config = dict(
    dataset='made-up road signs on poles',
    encoder_norm='rmsnorm',
    encoder_norm_position='pre',
    encoder_parallel_block=False,
    decoder_layers=3,
    max_steps=15900,
    batch_size=384,
)
Rows from block 2 of the encoder of a small masked image model, named by matrix and row number. Rows with one number within an expert belong to one neuron, the router's apart. Each number is 128 + 24 x the weight over its row's rms, rounded and kept within 0 to 255. All counts start at 0. Numbers have three digits each.
After each expert's rows are labels from the 100 images, of 14848, where the router gives the expert most weight on average: "top examples" is what is common among them; "peak on" is the class under the peak. Only what is clearly more common there than usual is listed. The data: made-up road signs on poles.
# router: slot weights (encoder.blocks.2.mlp.router.weight, 32x128, trained with AdamW), inputs 0-127
# up: expert up (encoder.blocks.2.mlp.up, 32x128x128), inputs 0-127
# down: expert down (encoder.blocks.2.mlp.down, 32x128x128, transposed), outputs 0-127

# expert 7
router.7:147090110125148146145143136111075154117124131120108136105196117079067134151149109104097126120135136135144131127133114125122121151101139139167155141116134120129136158120183102136120140148153113144166126109075153128137108185151170152151135153162120147113132121096146132131184180145101141122118107132106073139140141129142138138156107159137146090119143136121127162134154171110149125172103
up.1:119131118097121144142121139149118082111133105094154149148118153090164148123103090092111168130133106139142135153115134101098124134132140080112138132172100154115132159155153105142148159105125172071098129097162153118099136120118078136107118123143152139093102178132120115109128115121088124137145141115146128121138124137132141127044170112142111133139105184147154167109132127178136144148128
down.1:127131132143125134134134072114090119134137140112102134101122125165119098089156138131167117147155179168153137140122139120114094158161136116098158100135128152127103110084140119107119111101129124106123130172120156098173137149087143107129122092111115128175104097096106132141136112157126172124126113092119126156097163129181115046121131100142130119129121142115102131087128120098179128125161
up.2:175090128162108141151077130149153140111107138152103134119149114142155141132123163100123136125107076117071096108156176188117128131106148133142146150123112121156111102119053124131124123098103107127120110118128121098120096143162133087121129115118145081147136168129083130117130128142091122157076140115141137097144131086119136164154131166126136161146107123136096156114090123158135150129133
down.2:108138135122110114134104117133104133136111115099136103124151091117101114189105148125168169122129171105127141114142130147087104141109126128126131154097136102112090205144141119142123140120138131125175107067130144129121119121110115172130107163177175145084145140119132133105104143127079097116139166123166126076172105094120163145131099138147137112138140131151115124112181110137133147149118
up.3:151139132166118136123139117134124121150114125091111131119119145103119094136124164159104112086116114137119104143118142091160161165132128110098163079119059114117154127111168120127110123084107132116134117098122133155145145138177120125133132086061109152115109099101160161095109139124144112108173105126119128159100093131106148105158107133116177180148103113129112107133152076124117108095125
down.3:106150131132138089082133171113166126118110116159110117127086141138102115096113109134105144168152134127145178138149133156118084122093134105126130154137101125108151104137135107077118133106121129130125156100145126109132130087140145116191154082141123105172151127163137077148107086134132151083106111127103139115142150092108087161106107106174163123127142152141149122151082142145134111118160
up.4:120092149065136184136135106125129146115134135142145147155105140095137153139128105117125097125135116143124128136094100120120144134091158108140120143108124141178153105152088153090111107129178144132177123148147124156109135135100128147150080130128076114130101084124128121142146152120137107123140163142105148150091118125066146130117143140148141070172129169107120150118146141098149079174141
down.4:152141148115141118146150117132125114130092148183142112096145165097155133071132076158123114167148158124168112147145119130106124132162099141104125150104087130137190111127155106111142156164117093147110152125102115135149147119132088106092172134125139157113114131142142099103139110085168092139152149089146156147133142162133116119103138126160157157134093151150158109094099114097118116114109
up.5:124153136096143134106152110100141162141094132136146152120137107156125168122133129110139116141119136122150104113101121142118125074147144149119109110134084159155092199136090134169115174137107187105168156146149158133124156136135085158165103132152114118112107118134145123111105138122141091076149122109107138149130170165122163100117152126140101185130133123104115160123086153125130146156102
down.5:119136114168100123157175108145129124120100135076134122128147124166110127121125136173115115127099133121114112119158138151113158091111140157127164142151163120130124143202164123118131163150130174142167166094132103192137121142157104105097111111155141117119120143119200160162098132114118113113105131128103106145150171113132119138144138103112064141130127125111151147134164140140106112106144
top examples: square sign
peak on: rim

# expert 30
router.30:124152143157131081145181108124144081159089126116098121118121123149139147074092121142126135108094104108127125096116142109062150131124155125090142159124128127146125155134121151120152144132096100131138116078065103121120130163080115156178140137155089169138145106159104077119145111143133151124112101116133139127121082147123184118154120095121153109113134124128158128156128135134114119119109
up.0:119133133112127112073146128160093118140119129129162134121131097143137149130103165128131112134112111109088137115086155110112170097106099164166156113126132097093126153096117083092166134120187126158156125144156151151119153078147148115113078143122146116125149182129147131107088157142175135167124112142117162122100180140122169103148126102137147135137142115122142108158103085129131135119116
down.0:066125150168136143127118120150109114136143141116103103175111132115105124151147128107103076123167121128136142178119135172181128091109142104085121155134100120173120135145150161171080141108111107119109166152091153087096106130114138133073137119125110128137104116117105137087134118123131097095158108141118131159189138132109108110106124129114103132151131082161133113122128117154130130152148
up.1:111113145137169122107132127138139139102110115140096150137138130112137147137138152146160117094130127150169134142168099183144130126102117124143122087101112152125144133132115140101090105082115111101147155155145147140124101108134135104093074146134080135165127086121136124135184131146123150095091120095144124081150130117141150075110134173123065130091145106137126180140110113150109121084153
down.1:147135071162117121153122141107138147134085145124142102160132142088145174131154154135150137110097059117130117101128112161116147119095167137071132132128159107119137159121142106147157160126151139138102130177157138107099146119120133152138103139107131135138147172145145097122089108135126100145126141157092122103129129129149133161096163116133141194140100120142151120164143109088099161138173
up.2:147185167143147099118126118144106137135100118094099111113115149100084121132153158152133126123120140138133149139117137137125105145092126135188166132095083136139124123149139096108197146124196140162179140108119077137132149108137113151114102136144134133104104135124122137186158095136096103129104116134133119172140137117084129136096089134137108127105114162124096114111171155128126157119142
down.2:132140103097117127155158114118160169140148101152137150141141089126147147130130145151103137145162076127136153111116130097150123171135147142081092122100183157147091133132139123136104117103092136148080088102159135117133103167143104142111139136131101097152166160101091138107125172129145142142122171123120106138128154066112093083138112151125151112142152133102146176115110147123096116121133
up.3:096078102166105133153158095097129110128130119078148153121141078130150141119161110125147136145126143143112133127151163156126178136120122188108122124092085140157115091131103125162153139143166165139138120123102116122103122148128080126143139126112127128089180141143110118117101102128113148140159134127118115147135150119135084126109102127182144189121179125121125139157127088095159098124127
down.3:120137141093135150094099118126147136122140149120112149188088155140150134172091164131131161132165115160113117109155117127101138132165126121151108146100169101124064130129121138168120078154111098117122125166176088107156112143111113153121141125136115176172094145144115110156168150129102136126127151137130149118120105132130139192129113152114130148164132146156116108176127121108114147090150
up.4:143126142104099136136110134148137132144155097121089131168151143133096148135153125095137126151154114132092091118145103139169099144116093135136146148167106164140120114134123076133129162141110108069077118133136127118149122102069150126116105168132160104156125110153154146105108171115188128112138148096157166102149136131134153132136117181172111094118135126130084107142109160137095134103143
down.4:084118148101148138134114075087139102108102103103117139148155108149091139123169108121180132153136111150133148090123139080110160165175171130117120159113130146103140150121100113135150131099156105165133080131139180094121135109121125106101125122089121129085135120159152129124147088127097134163144139140155143137119126087162135079141162100100127138099116102166137144130134139125138151165135
top examples: purple face; red rim; white face
peak on: face

# expert 23
router.23:129146107130203097108162134179110133174140157144130148142122088121169113090087132144161115125105133090147124167112076149157155135113112124186130164173098112121134137108133141088134140142135106142163115086123094122114131124142132127118152111056108157137117123122113144135140148160074094156137107118134152130110111148098142150113119118163137121112142082132134126143114149145125131138142
up.0:101099131118162100142095165119136130091153142149119120145102125102129137113118143124144114090132149105129115136141148142145159146142104074087110142115157137119110154153125156169129116146143133162108126123103119115155135114159156113108117064109122120111127145162106131181089159143124106106086135191142123103122115087124074125150130068137102131116117097095116122136107110093097186142150
down.0:122159127088133126133126132127176155121111115118114126094148112066122130125078116136116148109111150121172108137170177118125110109124177130121177096160139166132123085125149130116129152113104134119133085103148176132102126146112102118153113150095131140149161136121129111116110138100108132057139118091136114127153151159161166075113129129129160127144143178136159117092109111112140121170120
up.1:110099145158126140124110138120130116106147136122143158118133143123112133102128155157149131065136139158098112143127093111163104091121142134105112138128127115121118091119118131118117096102107141103089124092120108149156097069127126112143111084155157157103131127089127158131140105126101127171135138215110096132163138119166125142125110169188170145131136151144159132127136128198112141129152
down.1:172141111126174083116161105114089141096097129069157141133084098111096102124120128139121115143130149121139131125110096112090137107186100121135138126137107122151131111143157150107120158126132099122131135122127110127148115122127142171068098141095150130177101132089130123154159106146128149180135117118128092168129143101105167126096157116093120144111108092122151143153171101105130160099145
up.2:097099122164091129120146109083133133166081119151176153147091125131112095173154116137167137173120107147131143123148147147132136152101184129128109101088122116192128145131112140134101145124105125130122167144143133121143072111150173123089109134108124108100158141160149131127156083157123124144111112143154101102180158104147118114107142102159140144109137121133119121108125099123159143088131
down.2:148129091095098110105125156124135129128126110138132116151179073101145148166100156132101152177090114132139121127142106147133126083117112164107128091101161178117103121133159087095133100111162135076113133172145092117072132126134125120124073161134133133121136146090144123114119135146108141154149183111099089134146103113116144152148159131145146090124129110146136137121104136145105142165123
up.3:115119132137112131133135101116177132136147101099157108111185073057120130176129174153096128107090137064159121138117115084090123115133105149156112112132143140121094135121135117148127125138103179131147094115156127111121119113118180128111117154134161131127124161155150109136123104154136145132126094148137144172093141104108126125084112150141174113118108123150114100110156121133150163130094
down.3:082156149157127143187142109135167100144153170140139119127119143104124149122143063123106123154135124118114121181078130117151092134126076131105117109112175146135162106114144157139131137139111109142146110132120154127129122139112091105113138127137109127175162103140161146175144149093097115101103112111131124153118097104122113109094128124074142137141184108108157125164119123113110123073122
up.4:094124114110134114132083140101169112126141151126116129102184090128133141110115121145126161148142171152124139102158121118125132124115143115124138117128153115088116169112134142109132139125124126126117111140110140155123119140100150086140150129168107110140148122087145125118118070101115156103087138119156100146127153116061067183089117149111097136142119152116130114102168088095141079187111
down.4:122186105153148126171148130141135117089115097131110067128131109137108163120140112136145139146116121150065136113107084105163162109154121126111123171130141119185133129152108132148096156150158130104135126128139147162116113069128135132123144118119104169091121155115124114109121176129144121097098116183137138116120122129189120137156109135169109138089134110146141162089136164138129109136153
top examples: blue face; purple rim
peak on: face

# expert 21
router.21:152142112144125101125110134106165150136113161127136125101077105163108134146143112165166117136175144109128106106120124127105126095086105156100159121146126131116116131106117134059141080099101152178123165113105090151124117144135127175136110180147132156119107164137152123111125138164094145101158167125149143132137095120124101091137125151123136132122142101168150149117079169091113132150145
up.1:162167093134097123162110130138126127110095153142130140169132084186168090137103126151122137106080086094105141117098154155126140143122124098110147087162152126148135101180109154097107110110111106114099149145109092097132125100158174152109111117156170099101167107128136128115121134123108087109144121100127173152124130120124124141112147122123116152118144123108108074117133122138177126160139
down.1:114159130150159129127115132139129137107120130133090101114120125128097099123093166168146091142131135132119129127122159080136128085125135105127136106123153134150126167161135132164119105146149087184144071114095153137159139127101071142100137143079117092128106106125131087165149147080143119066120138158137112127098111126124129107150106151168137100119100133100137126104177118116120116087098
up.2:127120116075115185128172111193140126141145124110122110128146108108098135147144153115135115125174162188109149128108134098120115152093118097083153102106149094144096168122149132141132167145137124098160157140144151098140145127143132122115127142143119154113114111126128123121137170100058130125116122109132137148153101086085103136153116148181134182126127163141131105131149108158126143119133
down.2:122150137126036128145135135153109159103119158083132120121105155141143127143123118134131103148077138106098105135070143150169117151120140122142151122140096111127114153137094121155137186135149092095106067172111129086139150173143128165115097135105105120134129088108107148102108102128127132157149167146148149136147113090126131137129132141135109148122126105131113157122158127126067125128131
up.3:106145166131137140119117160105165128147138131103109137123148114130143128115136161125088119135130126134177163146143114071123152112094122138128122167119117123148117154125117163143124148132079106131154092086128167091103107113133096152135148090125145131138123120109143113147086080167149130098163131166118136143133156121149115121129175171094136077167116088115134128078111144122067106154157
down.3:110127121170158122133121114122086131140161125156135106138098127131146109171134119172095118140140140119151159136155169147124123146147140086178123119090137183133125148138098098101134129108128153100155137124098114132167137132149122135168124158123107097146087199176133132124138124126089087118101096127135143120146124174107138168132111138135104113105108175127138171155184125124120098100134
up.4:120153123187127148103098146140117120110165146105123114166136095100136135143168119104147152107153113124181169131107123115126143138147151113159156121156123152154101101129113094141126149159125173123134147128108138097112141102122089099103161096130129117124124087131103107161132154147137155134128113160144106224123151129169145145117150125189140144123110109081151150141112108134139102102124
down.4:101124101119148128095113174177103151127156142122143094113087176112116112139115147111180145089129132116126099169170113133119141129111127139146117161140135139102152158138106130126123142156148137087144138168144144172080150137141114146183074105137152141126179122100131119118114140086121091145112140126152158111135101118122108114159102137106137123105126166169132158155166091132150097131106
up.5:161117083124138140098159162117142133114199137104116111107140140118179104103109127095133131119132086120168097136110141093134106140150130167076133095149142131092130146092148161151124165101160126139158134157107124125106114112167098094115109128118143135137096115126165171140129143110148122124103072140093134147145134168156166157109136106129084154140164126135143099105139147097127155126141
down.5:130132155133142142095125157144149138107088144106157180167109137116119126089093139139127156154129167095126125071186112106167140107136110089120156111158129113112107132137149114114132139124095136134102131107156112161116157076135121159143126103117146142141154111148096094162130102165122117119128123115162067101121099161129155136144121179130167126133162174116160116170151142130110140137116
top examples: struck through; hexagon sign; black rim; rim: white
peak on: face

# expert 9
router.9:146159069114111090152168126116113110106118096126101114127137141124160148096123119118079084151119109139115130112104150106100125146086158125101140153113137126136092161144125151124175108109107129116146080100090132113133129147105125160117114105103114137100124128152084064161128124141125143113110092146152181133111135122084172125143111139121157121146187153090145132170143130152125107127104
up.0:109118146135129129107127157163138150098146091124123152079159157150110152157214119098133124099123102137151125095126112115131121122129166107137093117119078148152123113116150142128161158084154105138146100161130147130161097107131116190124169165102127112100123121111145132117136125134143126133133161133132093087137119146174153115075128123148156148108114125107099119153145099178143138102150
down.0:126119158136093115142106116100091123105168104122153153143100129089154145082154151106170142158127171105122178146179153140097134147115127105134103171127156156099129144151094121148063116143168134128119130127177119080114142109137152109167164118168104132155176156147151137138131099116131131148114125131117138125135109127114092115128147161102133150135127143143160086156135144114133145096095
up.1:138151109103107141121109129135118093094152188162108120114117134123123152076117199120159150136109126161077095104141104142156150138165099149125103130168098117133117142117150119168094168101149111127107135138125123106141084156104108155117124114119111105107174102122157150080084103144138106162174125106122119145128148146148128123114112121126159079131105099121132104149148158131137119110161
down.1:185178168099116148079154143159122124118107164126153124137140138146111131126116117114118138134155161123128124155169113137163145120082132119153145110119149120095132106117154153094126181157100086142139161102129121192129134128116169126172147176144114151137111104123125100145127145151127123137115129121161106111170129153147136157120111130103108157118065131102151123093128143090080123132100
up.2:126104138057168113128108174126176114111118194148157131113157128142120110145097129129157133142136142142140097142106083070165118082120113092119155145149131157129110138134171120115135121152140135087117135105130155112138144169115104132164155084094130114162132124095131137155148137132111090138153140107107109114138128134119148135102097144145108112157126088111146113095092147088158152124098
down.2:071145132125174140100128101128098144130130103117136162160120168136111126175149121115108122167130116091133091121126135077106158120153131100136164144119091131152146146098155146153095139115125132102131152134103165131120128111151134109079115128157116129109117124163173120129106091186159138117089138126165136128106139153152115120145110072153099102136112115137118117145200110131121162097145
up.3:108105108171118156121106122128113099159121075145135172162100099138105121129105175144122122154078093084125139135093153136135138142164132122138134166136082101103103146126128135073101151180110126189167100149115114127141132124144133147125118148127094142127156117103141131130147056166129121124107105090103131162144133141142099129107112150111158165140117114116164112110128118145135120154130
down.3:144132106116170077121160113107122185087125122141145135128151164110141108110112122146103110096134093128106124118123149115162139112123155100132106113133111160128190133177108168134132129142110139095096118141128126122125138111139077135135173124101161161116147103102151083120116180130184134161110140116148102117127110114097141130128142132109115088130092068154107152137145132081142149094141
up.4:110155128069150161116124114142165146109144088129155128117122118114126087115116146140158132134124112111108109110156079177122148108153120141148098142164145098119125130104131128176145137164124145089140140134108128121110129132089167119111078168137161094143158180110153070126114129113119105086132124110058145122140138107125130149134117121119167145178156156097125108115131141101159128117158
down.4:126127124135123122155042180105092108126125149134091111123109103108132181141102150167177102099120171136166137131126133130128102118150134145114108111073131125161118146137134124115112140115152089164151126130120146076097111083134100151157136150108151140117133111107115126117147122134084111129121135147175119114167111092124105143132163148103127147105149137157149120120181156118106114165113
top examples: brown face; pink face
peak on: face; symbol

# expert 1
router.1:100155093116127152114151131161103137144133077128162153111120144117131139125086141162149118155102116107169109155144117122129126112155117141096158164103143166098171140204162158142156151122134159119122136171149158135154126168105099149120127127100117144128136164127169147131134104087110120165082095153146114108156131095153160148144141111124105148092147135126124126142164129160108139084116
up.1:092146140149148059136155122124113104157165113143128151119159074155101094148157091106134105117168121167168124145122129124095165143098145125175149104176126087102062131142157150122125134133113157091094098108143119130118152139150132125070135124127104162103142100130086148135126137122134157109154140117112153133137117130115122114136129149138123128135059121118149099141136133134143118150098
down.1:104127110122101148122127115157132146117136124130131112131097102114107134169096158142137111099152124102090134102124159118112120120098108143120159156104132161137152171129124123153153116119150093151138092191157099145087123128150132088146121137109178161161138126073115105084168135180128098130123112121137118123085089158121107116169094142149131117131170154172097110146110105135152170116116
up.2:177144155120114115098108111129098130097134147133132110085136135150155111095111153068097143142140162166118130138120114119146150146141118113108117105152131108110090104087108148131120145116127133128129146125125165147186142177108157145194161110151114137109121104120085159089115143106123149116144110151158141137143100154151108109133151131094099163141082120085154081116138098094146116128160
down.2:124147098124118143111133106113108149114103128098146131185094097144125157187109109189109098107142070109179129137119124143139136177135126100125137131123113096122149121169151121175130096141123131119145153151145121091137167146138121119138127119132109097120154140124097122149124077086150110127107154099106108073154113141083148180129122147132131102116116120136136083144129147173106128156136
up.3:110109139124135089160140108132141123123135105109164130139124089098139122125135120139158122142109166167148118140164129135119159099089070126165115161188140085111131164111095143116122114148130147104146114105122106189108089154191120135174139122151137140128115110151166133095110118130163159135123132118164121115135119098125109139112090143142125087096150152152149131107128192151151122151152
down.3:139117133124151112076138172129135123131112170172112120096166106153156095102143130150041123126139147100118097113159140152154089140159170138136151154120118107148138142108061102110127111135137114170172127170115160097129118117162133145163125128087110123158094133113147136115129132153152151132135124101196138129112127130149128128156167137139125134161104133153137134149113124152099117133137
up.4:130141108146094108109124121127115139123149165110127122165122115081104133119135143125097166120107127115161135134091129171129131134162141126100080162109145107137111115121104096152123116125164146149141150116127128113127097129117143153159155115158135110147137190158127112131106132105105092135132132146136109142170212186135129196122104090128135131112132119088193137131136130159088112129153
down.4:144116146096129101164135178106160142147158127083123165138149100124097117101142109155118130131138096105139130141128127104131116074137101121164146117109109160108129130102135151155168101117112117094120151080137148131129157140120090128130115115125099144105169131090134151136155082202162115130188104145114131134137103083132109107121139097131127135115157134155093087135115144133113162076135
up.5:088128149097092112142099143130077085120101157100148107143125110127133089131138123125190169114120169153115137129138103125121124133127116154110114152124115138126110116131145132110175121143101127091091137128113089164132117135134116114113168125137088125143130127128151149123112146096122112118144138136124090130141109110076131125107145093122140119091158144147114062068168078166130193153138
down.5:091144119121152137090137108152122135127131132107133147156104158091146123096137134134078110162145146136140106149093125097139092110130113110182113114116095161141124132117103146143119129139152128144124152107148146157119116129091056118116168149139118116119128144160056135140112142149154147101116162118146142101117108158117141106166073134134110148131077123153121131162099174079172102116134
top examples: struck through
peak on: face

# expert 22
router.22:122147126126107133172114152129077102134095137128158100089131099169132115142128131115130147130191094115102084123157121153147106129156122155112166141140098103123136170098123131131151135130071132124108116123110108121106142111109129158124155108098168098099099175144120126151187091151123135080069100149158116091133135153137114130160136150117113128115162117118114126175119123092121094129133
up.1:124112118162126114130109106141107108131137171115131123090082135110118135133163172101101145097114069123178147146167135114138111098112104153137118101089103121156139122127123167082119104128133141115136152130147126147149087140121111109177094186129136092138112145131130092135076137136133135123151112122160148140138135110112088139119149147130181196122120090150133120110128173170102143141137
down.1:130152117136117140119107133114080164116127147156159150126126125095139156098134131129097115154139207149140107135159128075148095172132132132148101142114155153108099070131138079102107074115118137115146107123122128129102132110065133122142118136168115122117128164165126140169159095161130143109164122144139174124134140090103158122111108110103143141129144109142111161169111132111160116104136
up.2:151132109116159080120096156098102143153156125127116175131142143076148166128126143091119136148137101126175117109139142162150088061110087136136135130085106121125120133177112091086125103122128124122143095126102118141127123111113093168136103098107137166112115149135145139145094165116182099127099090111139151148117134077153117114128113129104150136120135144140125149142166104096130160103103
down.2:089117133102109115157147079109153142141102125107125154178089165113164135120122134131130118092123131163160122160167141122161150154148163129116110138115116115100174120168129114142102147085122172135124083107078110106123169164139115132097144114157119085129115129157126163078095142139159151166138088141139139134164130096123111117118125133133159115164156128170087101115114130143112129125127
up.3:134125151126147169141133148169152140117183143139150101142159120137111131105137141126141156138125101133171078139131127076095145141130147112137123116176174136172133171104108110148120164108099148067114174121146145119120141158157105095118167096133151106152135152153130121122118138119149110114130125131086131162129125135139114121138082101161130116111196135135102167112135145133111089164159
down.3:140159126149136113153109136128137091126105139152161147166115109167085128109109145135166121115114137142133131143125124159132119142132071130121155108132117119149106153100096079151112151139151075178175130084125098124100135152153135152112119190130141105130116122115153140101103093138151112156117156126096113111124128129120139168141138147105141097072099141093176142150150108163099104163167
up.4:096103085122100147126169118126126130134147100145142160150147124085151090105136115122097113107127132080146104105156152072137135061127123159161112156131108089147149124129132121129117127168082121144162160114134146123124154155110088134145155149130095133147104125106173080181092137129110123136138141078126113121109099093120140099094154100162103152162130157129130133125150134129146152109116
down.4:120149137117166155159109140142138117119166119146126080143118150141117133116125093091139127143115107154137104139090116130107146128174115108129118132138135109114158160169122123071125128062166140153105127110137132143083123129153125125097114098143156116112134090131138112130150112121103119120112155071098178135173132152107119158140124103124128091097104131143132080154161074150176166154155
up.5:144125159130138126133167109170120132149130152141142149109086118122080175103162157096124114096135124115135163184125108137096148100127148108156133115130170159124143112147097159134099091109117145094147137125161127097107164142112150108182124135151149183119125113138144122154170138154111137159149129140114150133092145128174127096169154123149101104144108136174130144137125135141075165141147
down.5:140172188084112161138120097124152123135106095134104134190103148163129107135116127119132134137128157118159115067148141095097140164127133180106111126119120092160131136117148099152095110118118145129111143079161102120108108113125144128170108105150140080169111139157147119080127102109113135117112129136121126098159114098132097151157113122180155115151107120119153110102108087154139131125112
top examples: brown face; white rim; red face
peak on: face

# expert 14
router.14:126144121147108118174111114134151150110160190146151129136163094130094075067151097153105111173127145148118111088085129162139151154146146119131121102107071096105126145101089115118101136124126087119123154117097105114142118107123136169130183092162111164163113127091109151160146137124105158124127173103127126125110120117123139145168127164134116131121127137122139132152117101095125132141116
up.0:146143171117126099160110168122103144143148143098109135123128128112141162116109104103129124154144133140116142144183166135112078145131141095107133111148144128132121116120138138157121102130141123077103115134125126139142114155153115126178159118093122129142133115130126169119128115121131121179123096086093103150083142162127067119109119072076112076143111083124143154109153090121184117151142
down.0:111115119143159129089142123122153179143133157151139128108065135102088151138130135174068136151127089154132117124105087113147113132109124156172099128127152101130102116116137073104144110140146151175111157153118153154120100093130111102075079113146121140105157151116147151145139149137124113143132128115119161112136124119157137153189093146170155122108158140126109124128110156145101115114157
up.1:109099192146134110110145136113096131146114135114124140152126093116113148140116122094124172124113089106128117182170150138138122129130106110139159176155132142102109114131131102132114184125164166139078134150175184108129127128163129128117109127112142081132124136132128125107103092149124145131140117148104092117095100155152132196149146102143097112129079109166128172129139105111114150133153
down.1:120153131112111102123094125166156124110150161130176137123106109143117145082155111133108124115094141128112125070133124164137130128124111118102116108097128095127157128101150146108139112117138117113094164119118101109101132129098134117129126124112129100140171087134068114126155143121139156075118155133147119162151092089088129125141072181131134155132158184076108114119100147156163129095127
up.2:091189126120103108128092135089085142089110125132162201135115128111113116133122126108129099121099099147151135083141165125142140067151118125142160128112146099114103085131109132123163124153101118124096159114129117111166167083113155115106133108118133097120125092135125100148120119088152117099111061190117111127146136112145113126156134150127127125138142134148180149139145129133127149132117
down.2:131124097119151133121158152163125102126115173113118143158138095134129147111159124154106122127122116087181096191143178103160119126142137160111130162069128131122125113124184129116138105102101136111127121150167156101147111166129082147140156129123127160120102145129124110110101142151120136085143161134148124158105107063109131169102128160156148135102158135172135141093151125122133116101130
up.3:170143144083120105101148085153147126116110143164107132096135148128122119122105140091148167141144089105103156153107164135118132111117179136182132121112176133120101151111081112120111119100105121143131132167134155162089111104146148128164061134135108139106115147102158097113156128137115110088141133129150139132093157157129125129139155106110095144146149146140120109073079172116129140120133
down.3:144139143127142111154166105144140130133123111163137173147157121162115107113144101177133108135127134126179133093114140121132108058158123120148136156130135160131131108127160137164114151134088109108142083112129121137124127170134131124152140099136179115188137104082142114125094103093166112149066138135192105147150111134130138113130102098119139153148116085126146114156122131149126164101113
up.4:123144112128069141090162137138138116162142161138108101126176168141165119156162186127137137117149086102146148094109139121133131142125175140116121139136132140083132120153161129086151144108127148163137124127104147103130144131119134142096148091100149084156127180150080135071142150175160137143144119149122152155146127107138112097085109149148141105139133136105130117151144098107155155151132
down.4:123100130125138144160123137128101153132126147168118170097132040126147129132143116126172143166076117118125129125144142149123107102120113125169091135164118170180177156115121167099106135119122115107117146148124112128141124138153136144138117079156131126103144132123137134102169088145144138110065108104091142148106140153116144089102169118098139134118120155144107081136160147131159106122124
top examples: red rim; struck through
peak on: face